Weights of a small contrastive audio-text model.
Model: 25.4M parameters, log mel input, encoder arch transformer, encoder norm layernorm, encoder activation gelu, encoder moe top_k, encoder num experts 16, encoder layers 10, encoder width 128, text encoder width 384, text encoder layers 7, text encoder norm layernorm, text encoder activation gelu, text encoder moe top_k, text encoder num experts 16.
Training: soap at rate 0.0013, 4800 steps, batches of 128.
Data: trained on struck, bounced, scraped and rolled objects made by modal synthesis, 78125 training examples.
Rows from block 5 of the audio encoder of a small contrastive audio-text model, named by matrix and row number. Rows with one number within an expert belong to one neuron, the router's apart. Each number is 128 + 24 x the weight over its row's rms, rounded and kept within 0 to 255. All counts start at 0.
Before each expert's rows are labels from the 100 clips, of 14976, where the router gives the expert most weight on average: "strongest on" is what is common among them. Only what is clearly more common there than usual is listed. The data: struck, bounced, scraped and rolled objects made by modal synthesis.
# router: router (encoder.blocks.5.mlp.router.weight, 16x128, trained with AdamW), inputs 64-127
# up: expert up (encoder.blocks.5.mlp.up, 16x64x128), inputs 64-127
# down: expert down (encoder.blocks.5.mlp.down, 16x128x64, transposed), outputs 64-127

# expert 12
strongest on: small; striker: soft; ring
router.12 [119 114 138 173 146 132 111 118 180 143 178 130  90 128 145 150 113 142 140 116 162 129 112 154 142 106 155 123 100 119 135 119  90 114 110 162  99 142 153 147 155 127  92  98 146  79 166 100 123 142 150 174 120 114 131 132 150 139 118 115 130 109 120 119]
up.0 [108  94 121 131 172 144 139  99 142 112 135 142 172 120  71 149 165 112 119 146 104 116 145  93 135 130  92 175 114 108 140 148 128 100 150 132 141 121 144 156 140 118 166 138 157 167 131 142 156 123 113 141 119 137 162 140 154 127  92 130 140 141 145 139]
down.0 [188 126 153  83 157 118 157 127 136 141 119 143 134 117 195 164 115 114 132 123 183 149 104 128  97 134 137 137 105 117  72 113 143 139 161 104 118 151 121  96 117  99 167 132 142 114 135  74 118 143 116 132 140 139 136 108 138 101  79 136 184  97 126 112]
up.1 [138 139 138 127 114 138 122  76 139 140 146 139 115 166 115 131 160 112 123 107 142 178 108 123 148 127 128 154 122 107 151 167 116 140 133 104 163 141 138 137 189 114 134  98 123 133 152 108  98 116 118 156 156 121 114 114 123 126 104 143 165  97 170 136]
down.1 [132 110 130 127  80 169 125 142 145 171 138 119 108 150 175 118 106 158 143 130 131 136 196 182 125 149 108 158 145 111 156 149 108 136 100 138 139 151 124 115 133  71 135 105 146 138 130 117 159  90 127 113 172 114 172 153 121 148 165 108  90 142  94 140]
up.2 [155 147 111 128  95 183 110 143 136  79  95 136 136 134 129 104 177 128 138 159 121  99 124 156 137 116  96 154 171 116 104 102 107 121 106 172 141 147 133 137 103 146 109 143 153 147 119 143 121 107 141 172 159 168 110 149 126 111 130 142 187 151  87 129]
down.2 [143 143 159 109 112 132  98 157  99 110  74 133 126 145  84 153 103 136 129 129 195  82 149  98  93 119 178 101 133 114 103 147 119 129 117 107 156 134 114 158 149 122 132 123 100 129 147 126 138 165 140 145  94  99 127 148 124  89 136 128 130 162 133 118]
up.3 [151 144  96 172 109 137 180 140 134 190 109  98 110 154 138 152  90 120 127 122 109 104 151 106 153 174 108 158 109 117 160 121 103 140 160 143 145 110  81 127 134 144 139 121  90 122 124 124 160 109 111 141 128 116 174 151 113 131 111 131 119 109 106  65]
down.3 [ 65  78 132 124 123 147 136 136 163 132 115 123 139 117 156 122  69 128 132 135 111 109 129 168 130 124 166 142 127 142 143 110 143 129 108 138 129 146 107 124 115 154 144 170 170 116 142 153  83 160 129 111  93 130 113 153 128 109 146 117 157  98 159 158]
up.4 [128 153 113  89 118 150  77  93 121 136 182 113 140 120  97 134 166 137 179 132 125 145  95 138 122 134 100 131 104 163 157  95 122 122 152 112 122 122 136 137 129 134 137 137 119 112  84 161 130 106 131  95 101 144 131 134  93 102 128 123 141 147 143 108]
down.4 [171  99 143  91 155 109 132 140 154 128 110 130  93 136 120 114 186 103  91 143 109  97 170 112 111 142 129  97 151 111 126 131  70 121 109 157 143 150 107 162 125 139 155  77  73 127 116 127 118 145 110 109 111 132  91 150 116 158 136 135 131 154  80 181]
up.5 [119 123 140 124 142 134 159  98 127  92 110 101 153 134 128 134 153 150 125 119 173 109 120  99 127 125 160 130 150 121  91 110 173 126 124 131 137 107 120 114 187  85 121 138  97 140 135 197 124 138 142 115 149 160 132 140 112 144  72 147 132 158 117 136]
down.5 [156 147 151 168 123 146 111  99 145 100 161 149 142  82 164  98 103 134  86 155 123 116 108 153  80 153 116 114 106 132 126 111 136 125 105  96 151 121 109 161 126 113 127 114 116 137  97  90 169 156 107 139 104  73  96 145 165 142 168 133 128 101 133 139]
up.6 [152 111  84 105 101 101 144 138 137 146 130 117 110 102  77 133 131 117 139 124  99 160 152 115 103 142 186 180 130 120 106 110 116 127 148 152 128 154 113 117 108  83 132 150 137 125 117 136 127 118 101 142 100 118 121 117 156  78 145 117 119 106 153 112]
down.6 [129 116 119 186 103  98 127 135 142  95  98 141 138 107 135 129 110 118 170  82 128  96 122 141 110 137 125 141 148 127 124  92 138 125 179 142 126 166 137 152 165 164 123 113  82  96 163 147 138 111 138 101 137 133 105 135  96 135 147 149  99  95 109  86]
up.7 [142 120 177  91 124 118 109 128 128 122 178 125 131 108 147 111  87 121 114 161 131 116 118 128 132 151 169  91 117 117  82  97 118 150 129  73 190 120 105 109 130 117 167 140 185 110 127 135  95 130 152  92 145 129 175 163 124 149 125 117 155 171 118 133]
down.7 [ 84 155 117 142 155 125 120  91 133 124 111 141 125 165 118 149 131 101 106 156 153 154 129 200 133 128 109 114 138 115 161 123 173 142  79 121 182 123 129 151 118 145 146 126 107 138 110 113 179 141  89 115 112 140  81 147 118 155 111 143 145 113 120  95]
up.8 [101 164 100 118 151 203 126 103 126  81 128 150 202 125 115 139 161 154 106 111 107 124 131 135 124 119 115 132 135 152 128 176 130 110 112 128 113 137 147 176 115  95 128 116 130 127 117 156 125 145 160 120 102 150 153 109 105 131 132 114 132  93 122 145]
down.8 [152 116 113 104 155 141 134 123 126 144 138 116 113 131 141 173 162 146 132 161 143 122 141 123 100 129 144 135 166 130 146 130  89 143 100 120 131 153  96 105 113 113  87 111 112 121  65 150 109 138 123 137 149 107 151 130 111 155 128 151 111 155 174  99]
up.9 [126 105  89 118 131 124 157 142 118 118  89 117 154 101 185 151  98 140 112 162 167 116 179 112  98 151 129 143 136 160 114 139 122 131 148 135 100 126 119  84 173 131 157 122 170 135 142 116 155 121 111 152 111 136 188 141 121 110 105 108 124 133  57 118]
down.9 [ 93 117 128 125 138 105 159 135 143  69 131 168 167 129 115 120 128 106 131 143 112 105  85 113 103  86 147 152 141  92 112  95 113  98  88 141 143 170  95 141 116 117  96 167 138  74 155 139 119 130 159 123 113 163  96 131 128 132 101 113 123 106 137 139]
up.10 [109  72 143 135 126  90 115 103 190 148 128  98 144 112 142 164  83 126 105 150 173 107 115 151 151 132  97 116 113  96 114 149 119 122 156 105 106 122 112 110 111 162 120 122 135 129 145 137 136  55 114 129 105 101 136 176 177 135 135 127 151 109 152 149]
down.10 [173 134 134 128 128 158 142 171 110 106 138 154  99 129 123 103 167  99 116 108 101 119 106 134 157 135 110 137  86 130 114 129 140 100 171 150 129 168 110 111  99  82 138 169 139  72 131 180 123 118 125 141 152 171 105 121 118 141 132 154 156 120 128 125]
up.11 [131 131 140 101 126  90 124 162 145 116 169 102 148 105 135 133 119 155 108 106 169 125 133 216  95 152 153 142 132  80 148  99 117 128 160 135 101 113 140 108 138 123 147 122 123 136 116 138  88 100 117 106  99  90 137 152 143 121 125 128 156 127 130 109]
down.11 [ 87 109 104 111 155 116 120  72 128 134 126 148 100 136 131 113 136 129  97 126 116 139 130  76  92 151 146 103 120 147 113 108 107 108 158 159 119 160 122 134 132 123 165 122 128 139 140 144 155 115 171 129 131 150 130 146 120 166 103 128 142 119  73 153]

# expert 9
strongest on: mains hum; one hit
router.9 [155  93 146 131 101 146 142 151 124 141 130 119 125 117  80 101 116 135 139 115 101 175 130 131 142 182 129 138  99 133 189 171 118 137 152 103  93 151 151 106 134 124 100 129  92 116 105 110 155 150 140  75 128 169 121 173  98 122 151 137 105 131 168  92]
up.0 [145 143 124 145 135 147 132 145 148 155 120 143 123 104  63  74 158 156 156 150 126 100 134  88 123 132 135 105 132 124 145  96 106 106 136 123 149 142 117 109 127  93 145 143 156 120 129 126 138 143 124 153 105 142 114 114 133 105 111 145 116 158 154 125]
down.0 [132  78 119 110 171 119 132 150  76 137 135 132  98 164 176 125 134 106  97 140 116 131 128  96 154 145 139 119 158 122  57 155 122  95 132 117 173 120 115 137 145 122  86 110 104 149  91 110 127 119  93 151 136 120 125 114 109 118 159 170 132 158 115 157]
up.1 [164 146 164 142  98 145 160 145 120 179 119 114 133 193 159 134 120 103 116  92 119 142 133 136 130 132 107 151 131 145 118 146 102 122 111 107 107 128 145 131 141 144 131 130 108  88 134 158 124 148  94 138 124 107  98 113 127 181 165  97  75 107  93 111]
down.1 [113 104 131 131 133 142 105  96 167 130 126 111 139  93 132 152  99 123 138 112 100  86 160  70  84 136 118  90 118 125 134 168 129 151 118 103 113 113 131 154 149 128 158  91 108 108 154 142 137 125 128 111 151 159 141 102 160  93 145 115 117 103 132 125]
up.2 [130 149  92 130 110 127 142 140 126 127 155 105  74  92 161 133 104 111 126 136 128  95 149 123 129 127 115 137 160 225 166  96 120 162 102 142 104 148 174 164 135 136 123 122 138 127 141  92 161 148 111 131  82 165 158  96 145 118  97 123 123  91  94 117]
down.2 [136  97  66 157 142 136 145 140 123 141  86 123 160 125 111  71 141 148 156 121 132 154 133 128 130 157  86 118 127 100 119 135 110 142 152  98 130 140 117 120 105 133 123 119 111 110 140 120 151 132 136 169 127  98 136 109 129 130 122  97 111 109 151 164]
up.3 [ 99 158 124 129 118 133 169 127 149 116 153 126 117 106  93  98 145 128 136 191 101 144 160  91 133 129 136 171  96 101 179 142 122 140 127 152 132 118 176  95  95 118 126 132 166 164 153 138 123 150 107 123  89 145 120 138 132 138 135  87 110 111 127 133]
down.3 [132 160 119 110 133  96 103 151 134 125  97 146 182 140 124 185 151 139 162  85 164 129 165 153 121 101 151  93 147 128 122 136 143 132 102  81 102 180 186 112 140 147 124 118 162  63 112  89 100 102 103 153 104 115 165 132 153 139 100 133 135 119 127 135]
up.4 [152 141 137 109 172 163 106 104 104 131 146 122 153 134 150 133 127 149 115 132 165 126 112 173 139 108 102 120 135 151 115  97 120 100 134 110 146  68 118 131 133 115  92 110 114 169 120 152 149 154 187  94 142 131 118 126  99 133 143 148  87 125 106 216]
down.4 [114 138 109  97 168 150 150 124 142 104 160 129 132 122  96 124 134 154  96 110 152 141  87 125  97 131 124 136  90 153  97 134 120 139 130 140 141  79  86 139 133 115 137 117 144  89 142  83 136 120  97 163 106 134 142  95 147 146 101 114 126 135  98 150]
up.5 [ 99 160 171 168 132 117 153 135 105  92 124 123 145 111 130 119 147 158 110 127 141 131  88 114 132 123 136 156 117 109 163 127 168 155 146 116 185 113 153 198 115 116 138 149 129 168 134  98 173 144 139 181 161  63 153  97 165 118 142 143 134 124 124 153]
down.5 [148 130 140 151 144 134  91 113 160 131 133 129 127 133 120 128 111 140 103 144  93 127 154 174 113 126 114 119 136 150 134 131 191 111 137  91  95 151 150  99 137 154 108 176 107 137 127  74 190 155  90 101 123 160 120 140  83 145 122 151 121 156 143 115]
up.6 [162 180 113  99 126 129 135 111 127 124 120 129 141 133 108 142 131 115 165 152 135 133 134 130 126 174 121 148 159 137 103  91 112 115 132 129 170 110 163 133 136 151 121 115 117 159 151 117 132 122  97 130 162 155  96 138 131 168 110 168 156 168 121 173]
down.6 [ 83 157 134 113 170 116 146 183 114 185 113  98 131 141 122 146 130  87 134 153 148 128 131 128 159 130  90 138 141 130 148 110 177 108 118 100  91 143 183 152 128 113 115 153 155 137 124 111  96 123 109 105  98 146 164 123 154 138 125 111 140  87  98 145]
up.7 [122 130 156 146  92 140 109 126 148 170 118 148  81 156 136 159 116 145 156 140 117 160 147 141  89  75  93 159 124 130 131 131 117 137 153  83 115 114 111 127 128 152 164 156 102 130 113 109 114 138 120 111 151 151 163 161  94 124 133 141 114  60 137  97]
down.7 [120 135  96 107 109  96 130 147 117 130 125 145 137 178 133 131  71 136 119 102 161 102 126 102 143 125  99 137 159 112 123 136 145 163  88 119 129  92 135 156 160 118 146 153 115 126 163 152 128 132 102 103 134 160 136 133 117 145  97 174 102  61 145  81]
up.8 [146 124 104 172 116 108 120 188 143 129 117 109 108 166 132  94 118 123  97 157 100 117 149 158 148 153 120 137 125 142 125 155 130 122 118 114 111 142 101 140 128 124 146 148 128 154 127 100 154 176 148 140 113 110 110  92  96 151 104 137 113  88 116  85]
down.8 [124 116 174 128 123 121 168 123 141  94 134 113 123 151 112 147 148  98 110 123 151 124 112 145 146 115 120 103 142 120 121 159 166 120 146 147  95 122 106 127  94 163  89  86 112 153 116 172 125 133 113 147  99 104 134 158 108 129 193 120 124 104 130 134]
up.9 [135 117 109  97 147  94 146 126 151  62  79 122 138  97 160 123 118 117 143 139 109 121 108 131 104 122 109 128 124 131 119  52 142  90 132 124  63 116 149 156 109 113 131 152 201 119 128 122 152 170 160 128 143 101 137 145 121 178 109 161 127 142  91 146]
down.9 [121 133 178 127 152 119 134 132 119 105 122 149 155 119 119  97  77  79 104 128 120 104 137 132 151 123 172 109 169 162 114 106 139 117 181 142 116 145 144  95 129 130 107 183 115 166 134  93 110 132 111 150 115 105 135 149 128 117 128 107 119  95  97 149]
up.10 [124  97 111 100 146 128 132  98 125 178 101 120 159 120 161 195 133 137 163 140 134  92 116 111 125 154 120 121 109  84 166 182 132 131 165 118 178 137 129 134 158 118 108 145 132 133 109 118 138  69 100 132 147 113 143 140 103 124  99 122 135 143 128 135]
down.10 [149 157 139 144 103 126 143 123 101 158 180 115  84 116 118  98 126 141 136 132  84 173 116 151  99 101  74 191 132 151 104 110 128 142 148  93 138 119 137  95 105 165 150 151 112 162 129 135 174 146 118 113  97 155 155  99 129  95 107 100 103 147 161 138]
up.11 [121  91 166 135 140 156 126  99 104 107 168 142 121 104  94 131 157 113  92 120 165 101 116 118 112 122 164 117 131 136 123 103  97 108 130  87 144 115 131 120 145  95 172 124 134 131 154 122  94 138 106  81 139 115 154 141 128 143 164 119 107 145 133 131]
down.11 [143 142 125 109 144 124  89 142 118 140 129  91 139 110 148  97 176 155 135  90 125 154 122 141 129 121 158  83 114  99 114 152 147 133  99  98  73 130 105 174 116 119  93 113 144 143 108 143 146 129 134 123 156 120 121 115 122 109 156 124 167 112 147 126]

# expert 6
strongest on: reverberation; text has "reverberant"; scraping; clipping
router.6 [102 181 147  97 144 112  99 129 166  89  91 145  84 129 126 164 138 110 109 132 133  94 126 146 113 103 119 162 150 159 109 141 134  99 112 115 120 122  93 131 133 125 148 184 117 112 117 122 139 120  97 160 115 130 127 115 122 136 107 146 143 114 105 110]
up.11 [140 167 108 104 115 120 135  82 164  61 101 161 156 122 110 133 159 137 124 125 117 189 137 175 161 118 144 155 129 114 143 148 175 124 115 126 168 133 112 154  86 141 110 119 118 126 122 132 131 146 138 137 126 131 124 112 141 140 142  91 122 120 106 148]
down.11 [162 141 148 157 122 138 106 118 115 137 150  87 114 154 141 145 145 162 128 125 100  95 129 112 126 131 187 134 141 134 110 113 102 156 153 134 107 106 146 152 127 148 115 122 131 154  92 152 144 146 110 151 121 135 134  50 122 102 159 117 137 137 159 165]
up.12 [126 145 131 173  78 107 135 147 103 152 131 139 137 110 127 153 111 122 107 128 141 117 167  83 154 144 166 120  82 146 108 110 120 135 100 161 128 129 157 149 128 107 106 133 131  86 117 150 105 130 134 132 117  98  97  51 140 102 152 120 122 154 119 140]
down.12 [119  93 120  92 114 115 135 154 106  99 135 140 110 131  86 123 115 139 134 142 110 128 147 127 120 120  74  90 149 167 145 169 146 125 174  93  97 125 143 102 131 135  85 119 117 117 148 105 174 132 115 160 157 114 169 146 114  94 133 133 133 135 147  89]
up.13 [103 127 139  91 138 104 112 166 134  97 106  90  96 164 130  98 152 121 108 153 129  83 100 141 124 125 122 106 121 134 116 127 115 124 128 104 187 148 134 132 110 101 137 131 143 155 159 126 167 154 150 147 143 105 107 118 135 118 184 118 114  84  80 105]
down.13 [102 138 123 141 134 177 120 105 168 133 117 114 151 139 155 161 102 125 104 142 114 132 156 105 121  94 178  99  84 150  94 136 188 145 139 152  81 121 121 123 118 108 140 147 107 113 121 146 122  96 111 110 126 106 171 119 134 194 110 118 126 128 126 123]
up.14 [154 135  99 114 132 129 124 115 138 107 149 116 123 101 111 110 112 105 113  77 155 123 121 144 146 141 131  98 105 140 129  90  90 102 134 127 136 151 165 131 148 129 140 108 121 105 116  63 167 119 120 110 139 135 123 111 144 133 152 105 147 153  99 181]
down.14 [110  97 144  86 102 160 165 111 138 137 138 130 124 146 143 164 161 135 132 154 150 103 140 132 136 126 154 118 125 125  96 150 157 154  98  81  95  69 140 145 133 115 144  82 169  85  91 155 132 117 135 124 102 114 131 123  93 171 135 126 140 162 140 102]
up.15 [143 138 153 156 109 117 119  88 139 108 131 108 112 133 162  98  96  98  98 109 120 149 133 133 125 173 103 157 157 120 140 178 112 156 138 127  73 159 147 145 143 135 152 159  89 128 125 166 107 110 108 153 105 141 113 167 133 115  92 144 116 119 126 112]
down.15 [ 99 138 125 123 149  97 140 155 114 102 132 134 123 124 135 151 112 136 153 122 132 111 153 146 172 153 133 120 166 114 127  94 118 138 104 152 136  97 137 153  39 126 113  78 152 132 132 119 141 155 176 151 123 118 185 140 107 117 138  75 109 106 117 149]
up.16 [156 100 144 163 161 133 135 150  97 107 121 134 130 156 161  96 115 125 121 135 146 134 130 162 159 111 115 121 134 132 175 129 132 182 156 113 129 138 138  98  90 136 129 121 112 155 172 143  96  72 124 172 134  91 127 154 142 126 112 153 125 101 124 147]
down.16 [123 139 148 167 161 127 123 105 134 133 135 132 144 123 112 113 130 160 142  84  81 139 145 110  99 156 116 136  93  94 124  88 145 139 134 122 136 110 101 144  87 133 102 141 108 156 100 136 146  91 155 131 121 152 130 116 135  69 118 192 110 146  99 174]
up.17 [134 146 139 152 143 124  91 155 119 146 129 118 134 132 122 131 113 102 153 157 110 169 113 108  94 105 111 154 136 138 152 109 139 103  98 141 111 117 101 139 114 173  95 165 101 101 120 108 137 123 131 130 119 131 132 126 102 144 110 162 142 147 131 110]
down.17 [139  92  95 118 126 127 126 117 145 143 132 117 143 144 150 125 109 109 132 122  74 110 144 124 154 112 129 121 149 139 133 106 137 123 126 171 108 128 120 147 149 137 179 147 111  75 129 105 108  95 154 141 112 100 148 152 196 110  90 125 182 148 152 152]
up.18 [163 118  87  95 130 116 115 140 132 167 138 140 119 139 109 124 162 131 124  87 166 110 136 108 108 117 147 163 127 138 108 170  91 120 143 119 124  93 119 122 144  86 120  94 136 115  92 122 145 168 170 113 118 119 126 186 121 137  84 110  94 128 115 173]
down.18 [ 97 165 117 151 139 135 113 160 131 140 117 109 152 134 128 147  99 146 124 151 126 162  95 142 146 131 124 137 156 102 160 133  89 127 131 115 119 128 122 129 132  73 136 151 127 101 112 128 125 129 119 156 168 141 160 102 159 142 106 139 160  97 104 143]
up.19 [126 122  77 145 121 119 116 119 168  81 117 112 101 102 118 117  91 129 153 135 149 116 125 137  95 119 140 131 135 103 111 174 105 126 108 165 130 121 169 174 105 130 127 119  96 102  97 122 100 126  66 144 154 137 119 131 114 150 100 147 143 147 129 139]
down.19 [138 124 161 105 135 135 102 143 162 123 107 108 178 127 136 161  98  92  89 105 129 102 129 126 165 114 141 127 116 177 114  90 113  99 134 101 113 116 119 140 101 143  88 148 149 125 164 123 136 142 160 114  90 124 115 122 165 109 162 114 171 108 129 131]
up.20 [140 115  91 131 147 119 158  79 148 132 123 134 147  91 143 118 134 107 107 111 114 133 118  82 102  98 154 146 104 113 147 127 140 127 143 106 129 125 132  76 121 109 126 151  96 131 120 131 114 115 133 139 163 112 102 123 119 148  97 138 139 117 103 128]
down.20 [139 136 187 159 107 135 123 141 115 176 152 147 135 168 110 150 131  95 119 114 125 101  65 134  95 140 138 139  60 147 158 152 105 108 157 125 102 142 133 136 154 142  99 136  96 128 118  81 154  98 151 166  96 124 118 104 107  53 168 104 103 123 144  97]
up.21 [138 138 184 149  66 130 128 106  82 123 125 118 113 150 148 147 143 147 140  99 128 161  80 129 145 114 151 108 110 125 105 116 138 126 155 114 119 128 161 160 116 125 123 151 129 119 101 136 128 116 163  97 130 113 112 102 131 129 145 174 128 176 107 129]
down.21 [140 118  85 148 117 109 152 142 118 126 112  88  93 153  98 108 113 153 126 149 106  94 150 136  96  64 108 117 152 132 120 137 142 144 148 146 172 134 105 126  89 164  65  90 109 146 125 178 109 111  90 168 135  97 126  75 152 107  93 108 119 131 173  81]
up.22 [160 139 107 119  97 160 115 148 131 182 151 157 119 130 108  85  93 142 133 128 135 121  69 144  93 146 162 117 111 128 104 124 116 125 120 131 138 136 140 193 119 159 113 170  93 159 115 146 138 128 163 121 111 119 141 122  87 154 166 103 149 138 155 142]
down.22 [ 78 109 159 139 110 123  79 151 106 123 104  90 104 134 128 121 116 134 128  98 136 125 117 149 147 104 105  78 130 154 143 122 167 130  91 137 123 146 106 164 133 116 170 105 182 117  72  89 165 145  93 150 148 124 139 137 150 139 102 108 131 170  93 176]

# expert 10
strongest on: striker: soft; membrane; steel-like damping
router.10 [170 126 124 126  84 113 168 109  96 135 141 130 126 121 161 159 124 145 100 129 117 108 138 122 126 131 117 124 117 121 139 119 100 147 151  96 121 126  81 169 111 104 105 115  96 149 121 119  99  92  75 112  77 138 156 137 135 145 122 111 154 115 112 110]
up.11 [126 136 104  91  98 115  89 121  89 100 132 116 126 133 139 146 152 136 120  89 137 144 124  97  87 135 141 132 141 128  75  99  95 143 119 111  99 149 117 158 139 131 119 126 131  90 140 118 138 123 125 149 172 119 110 104 149 146 131 125  89 179 114  85]
down.11 [127 119 110 159 142 135 127  86 108  71 140 122  93 114 113 118 133  95 107 125 134 151 101 121 118 126 191 141 190 130 119 101 123  96 124 131 134 134 131 169  63 118 135 155 174 151 102 120 103 141 105 138 158 132 107 138 120  98 108 105 110 110 114 157]
up.12 [161 160 134 112  80 110 122 107 123 119 107 127 128 135  73 154 154 144 102 122  97  79 152 152 136 129 124 164  86 181  99 102 156 106 121 151 132 106 112 145 109 140 167 134 109 165 155 130 117 131 119 130 144 129 121  88 134 119 101 139 128 115  95 174]
down.12 [104 151  94 156 134 143 142 107 147 120  97 122 142 110  86 149 177 148 139 147 109  87 104 154 101 115 101  90 118 122  99 106 168 143 115 125 118 146 150 144 120 164 125 130 126 132  89 123 106 106 145 100 116 127 137 121  92 128 101 165 101 173 162 148]
up.13 [155 103 148  79 148 124 156 149 109 116 151 112 106 160 133 113 110 114  75 122 167 106 153 126 112 169 116 154 133 131 121 132 116 131 138 123 135 115 170 145 133 146 122 124 164 128 114 112 108 136 132  92 107 162 126 105 150  85 100 107 106 139 118 108]
down.13 [129 129 132 211  87 133 126 110  98 108 147 160 139 144 147 140 134 105 165 119 125 126 153 121  95 146 144 118  95 136 152 131 136 104 140  83  91 150  96 129 100 114 117 103  80 141 112 147 127 119 165 138 131 123 161 156 155 127 123 140  98 133 131 132]
up.14 [136 121  95 112 129 128 110 189 150 136 114 169 105 122 125 112 132 134 114  79 141 157 157  86 146 134 143  99  94 118 106  91 129 110 161  55 111 132 139 174 100  94 139  92 129  94 141 144 114 152 138 131  92  87 146 148 137 116  83 171 144 141 116 126]
down.14 [108 120 107  73 118 125 106 134 128 148 132  79 134 136 115 160 166 128 125 112 106  96 134 145 109 138  64 117 130 107 121 142 132 128  96 113 122 142 144 102 138 145 110 108 142 154  79 124 155 153 137 116 200 144 105 127 114 123 119 111 120 111 184  88]
up.15 [158 121 100 128 161 117  99  92 147 157 145  94 102 100 118  54 135 160 147 139 151 135 107 163 149 141 100 141 118 106 107 152 108 128 161 132 126 157 128 107 112 158 129  91 118 133 100 123 121 106  97 141 117 127 143 161  99 120 158 169 157 189 125 147]
down.15 [153  97 149 122 140 145 110 147 119 147 132 132 141 136 143 138 136 158  92 142 144 145 114 111 138 104 136 164 102 141 132 149 111 139 168 127 160 166 106 122 118 110 163  77 132 179 173 123 130 152 172 145 132 101 102 139 128 118 174 113 152 128  97 100]
up.16 [131 113 145 120  84 134 163 138 117 119 133 104 122  93 110 137  97 136  75 139 151 117 131 132 123 136  81 208 129 132 107 157 167 139 145 122 144 148 126  95 109 124 134  83 146 147 121 166 149  98  83 132 115  94 123 123 147 115 148 121 130 126 137 194]
down.16 [132 143 123 150 163 142 124  94 118 139  98 144 132 101 130  94 130  75 140 134 131 122  96 128 124 108 125 127 133 102 116 150  90 135 130 135 125  82 111 112 138 113 138 100 143 139 140 144 109 126 152 168 122 205 153 141 115 181 146 136 139 145 119 176]
up.17 [120 111 138 145 147 110 124 139 119 117 154  81 127 146 155 141 145 135 105  64 106 100 113 151 112 158 150 122 116 120 124 223  80 151 135 155 156 127 149 137 137 124 103 121 150 123 139 122 111 121 132 140 148 126 136 123 139 121 163 133 106 126 121  92]
down.17 [140 124 135 118 123 145 128 123 128 105 165 145 174 126 109 117 109 134 133 150 146 119 104 175 107 129 154 148  90 105 145 112 153 100 116 116 130 121  85 130 140 105 101  83  95 132 123 118 104 118 177  97 116 115 141 148 154 159 138 168 117  99 127 130]
up.18 [123 125 125 170  86 145  93 163 137 165 116 126 130 123 167 120 140 142 166  90 108 154 102 113 140 102 123 169 112 104 135 141  88 111  88  90 112 155 136 112 113 159 156 123 164 117 138 143 111 159 107  74 135 136 151 121 128 136 124 132 135 111 152 112]
down.18 [ 97 131 151 144 132 106 163 141 138  97 135 114 133 118  81 119 162 183 145 144 125  99 138 115  99 114 129 103 105 154 118 126 167  94 160 131 132 110 154 142 157  89  67 103 115 180 149 135 157 118 103 125 159 104  93 155 143 130 133 173 149  85 124 119]
up.19 [ 96 125 152  94 129 104  93 108 128 112 186 132 144 148 130 134 125 120 142 133 148 125 161 116 148 118  91 116 115 121 126 134 159 154 105 126 141 130 150 155 139 107  67 182 111 121 137 136 185 159 162 101 162 157 132 142 107 127 165 173 132  90  79 131]
down.19 [185 132 168 157 128 129 133 127 120 139 100  81 133 164 142 106 167  78 164 103 146 133 142 104 149 178 119 150 117 111 150 124 132 123 127 129 169 124 122 122 105 159 150 112 110  94 104 118 115 135 139 100 119  91 106 157 111 103 115 119 116 172 102 143]
up.20 [154 147 164 144 117 111 189 144  90  99 179 155 117 137 148 152  99 145 151 132 111 143 128 101 141 120  91 142 125 135 104 102  94 122 171 114 134 150 124 118  93 179 124 105 109 114 122 107 160 130 162  88 153 133 108 129 130 186 136 126 101 109 110 143]
down.20 [110 132 108 138 131 142  87 122 175 149 145 158 136 112  95 109 127  73 151 123 108 116 136 140 131 118 166 162 143 184 115 107 163 120  97 146  88  99 116 123 188 113 134 131 112 109 187  87 117 122 129 125 150 133 116 108 149 115 111 109 106 156  80 103]
up.21 [120 144 168 130 103 134 169  72 102 123 181 107 119 131 131 136 113 118 123 176 155  83 163  99 115 131 109 112 129 133 101 106 117 133 159 101 147 133 115 170  76 192 114 164  98 120 154 111 131 136 131 118 123 109 159 159 171 126 157 105 126 130 111 134]
down.21 [102 146 167 123 120  60 105 116 152  99 108 123  99 104 128 114 157  91 127 121  87 130  94 115 115 142 170 162 142 137 126 103 161  98 124 167  92 109 103 123 151 144 134 145 108 161 102 148 126 118 105 134 103 130  91  99 129 123 132 115 142 117 136  90]
up.22 [117 125 162 160 122 118 127 131 149 112 158 177 182 152 130 154 105 121  95 126  75 170 126 136 117 125 147  90 110 142 131 148 164 147 142  88 157 157 116 111 164 168 134 110 136 155  80 121 157  80 153 104 117 142 129 148 125 131 161 135  82 160 113 153]
down.22 [159 105 131 110  89 153  94 117 150 152 131 106 105 121 118 111 120 149 135  95 108 148  87 162  97 152 157 146 113 125 140 101 124 127 103 119 148 147 123 114  87  98 132 110 118  82 159 149  82 100 105  95 128 133 130 115 150 157 137 125 130 145 131 150]